Rows from block 2 of the encoder of a small masked spectrogram model, named by matrix and row number. Rows with one number within an expert belong to one neuron, the router's apart. Each number is 128 + 32 x the weight over its row's rms, rounded and kept within 0 to 255. All counts start at 0. Numbers have three digits each.
Before each expert's rows are labels from the 100 clips, of 14848, where the router gives the expert most weight on average: "responds to" is what is common among them. Only what is clearly more common there than usual is listed. The data: synthesised imitations of 52 everyday sounds, one a clip. In brackets: how many of the 100.
# router: router (encoder.blocks.2.mlp.router.weight, 16x192, trained with AdamW), inputs 48-95
# up: expert up (encoder.blocks.2.mlp.up, 16x192x192), inputs 48-95
# down: expert down (encoder.blocks.2.mlp.down, 16x192x192, transposed), outputs 48-95

# expert 2
responds to: crickets (44); glass breaking (31)
router.2:139129134109130143143135089115160134093124120126155155119096098125081178108148173103095113126102123141156136139181180101147146143144080111147154
up.0:117140064116166116136120138118130124161071128091129156118111123146148090144161107120113131080161117092171089153108112137216145153094119134188109
down.0:154142162153098090161130139166124124116135099170154081146176082169123095153116131138174170143155055116145128125151131149101123079143178137125106
up.1:124059122114094155170060146151065191093153109110125105096084150071109142108051183124131192135115162144151147127133111125147153069103130134166129
down.1:153175122140117153126131130152128130102087099124122123154131109098076138136123072153166104101171090124132106126164088136106135112147127144150147
up.2:171095077107084131133125163172181105110130135137116145103074029085126225122114147134180111135122125130136124133139090106123169081147149095122085
down.2:144127148115157064151143118064049135116134178091143117174096143109136092171130163109070125106141129184088063169148116150178155201124213160164192
up.3:118077065084170145135127098102161155130137107129116172153115132109074199157122130096148175130158142108162112139116140144139122080090112194117150
down.3:120113189161054189073159076174133128114147086122149093098163134153112096141136103189118087119162152113077138081154111127134111130142117146126129
up.4:129153103166113147126102154067125097113113145139149213128157141142156091187154136110161094130108121136112151113114138137147078137123118133157155
down.4:082077090102126107080069137085134118163104128110146103150132133125108125136122159156056154118190154099129107075180089109170132192078085098095125
up.5:094117091137109194079160125091141114133167107147131127071111136111108098112157153145128141188171100149087187168172142142097112141039157124197136
down.5:144168148153155128142110093160082166108100126120102091125104157133134166153110162147131161098071114128158071094083127138123183149202130165096093

# expert 13
responds to: rumble (80); household (54)
router.13:096135197142136127200119101138133141114080085074127117132101155090100130120128142118092104172119127199150109163138147104183136132136120093131134
up.0:137121114102111069096160107082057130118124127126064142119121102169115114097099153117095154155092164164055093140121081095118158156107134174110141
down.0:127135123175121150126103197152172104135140136165182183126111086135141130127164109099165138149127136104171173085140184134148111126169142081114115
up.1:107117127155155079104132138092131111108126159132107132068167124102152090122108097142120153110117119044149111153151134083138142129142090193132115
down.1:096142162179120129079118151106107158164173107094103084138141091141087123108068157116181142136117102130105163112122102140124213088172106157089131
up.2:152085105122131095121119113165112166146183150156089124133100084070105111136170175091204074165113074137166125128169056152156107089204163131112118
down.2:151160176157134202150111095169142140158118119119093172122140160160146119130097102132106153180095092112099129150124131123156108091100083154142136
up.3:135138081091147108087119075129076120126084129099138085118150145112181142118085144164138115151104120101115112125129082120179135152101146055083127
down.3:089160114107104150139140105132108119032129105189106118158060158073151122171094112152146097130154174114166086113121137116131066162089143151152117
up.4:111112114128069096071146097164129127116102167099193075124113175131148128084173123129118150120077097193155147177206133183172148129130115132152107
down.4:134107101095186111153119134123122195103084135158113143128140114138092184128157147130156137183153160097104119032121130167158128142141154186097153
up.5:121171171158136107134133127061128092038192176167135169114193113093120109114132126085164209137120112077111142114167110104126112081147108089169115
down.5:161146123106157120138147170171130168152115161184113076143137151070177088122062169118137071086081155200121146128113112185121148160091119167136146

# expert 12
responds to: people (51); footsteps (43)
router.12:144097140135130105146192098177134068164163136151085155150091174081125074150094099097147121136132097119155141112105163130080103169186112165153137
up.0:161092142178140101112135155162085103126136126108103120137205088125099100216095130119128167153114149067138158085104087165111108100166151114146143
down.0:098118178129105167100102116142146122062119176139100120147103095072078151134111090123129101206123202130117071104151135094092123113149131107125121
up.1:137174138070139085088074069085089073152125151107176176151160163109138173184141079153106184142136079125121147121165118132204106161088110159183153
down.1:140158124122168116109121110139162106139088158146138166131106099146077106098090118123117170135186122134124099145055162147174164165092057191173119
up.2:109111133120088186139110140102180082123138167117133071127155034083147118107155141153159127161110180154152124117107138133156141079121131169156122
down.2:195131072168152133071137069116133128105130139122139187160153138122146134061166089145095184093069100121170126108149172195103166140099202152183161
up.3:109140113144168121071140121149105074104128113100152045127059125138138114118142097115125094127137149138106153106118156145098125165153123215107125
down.3:134180141140159096148103130125138254110105115125102168091175188048127159128142140134039123089137147130171143148174112095141151135103147116165127
up.4:076167148136150103134101110130106139143105107168143115147200140183144062172086089092076112198092157149093118159116152108117121121128091153124151
down.4:107132165046134217087110145199076111072146125120186149144108148116105143101135147149122136107149113167145191131118174163105179121123169133111074
up.5:117114157095137173108208114126194095137118146138115174129155148113151127157143116095121136126117156140098158135156101157124088132083101108117132
down.5:170107133158170146060160152126073151101087158129120146132114147131139087133157075139144106175129068153141120126102093149121116095090117164121044

# expert 8
responds to: people (54); crying baby (53)
router.8:159152116151104080060144067101121110113095116147139148132141166074146083149177104113133122088144094102071104152173080145148157129094151129114139
up.0:200129123144116109104190142097073084101198098088087131136153123113130164174132128076084119122096120145098148110114105161105095150119071112087136
down.0:170127144093050118164107089168128139160173047144142132140130156171113147106126145129151154091147173132139124148110091135120164101155190112096149
up.1:159079106128116168128142114120174071123096159179156127111161110153114034099148098135111125117167141119099119155128169095212100111114127088120124
down.1:065177133103131124130070147183166134095126089149098129112155177149098149140145086139140085173138129115127104151150143171167139156116106169045164
up.2:118130151152119121107136123143084120170153147120097082149106087139155100050109116117159162064075080144137072081051131104141098135122077146098158
down.2:137186128199131149106188161126139119139092088100065164113136176187124117124149111184088095119158153102135160121161098127114074130192182111158127
up.3:129192066118094099185107113100079110183191117144180172127115120114142123168126171148129127091149129132177091150168113191094148129131139093098145
down.3:135152108087133111140159163070104113098156143124139094110170150132116113077158057204124155130061116169144108179076164131156098164121101136154139
up.4:116137145104104208118093179133088063135101127087108094154056129132135165184140078111127162095168092113153184139119145124162159109139046164144121
down.4:152132107117150070137146103087123173106118130072221105144146109096106080133122207123165113125133131118108100154225092168107184147174200181153171
up.5:152151075100163097162077148135202188103069126145118125132113044112114122212109098177127076163130141084104124165109123158127161129168098099092142
down.5:123111163172161148113184131154114072118133114140103133203151121166136139059189105136105110160115172141167134110121104082126173111082114122144189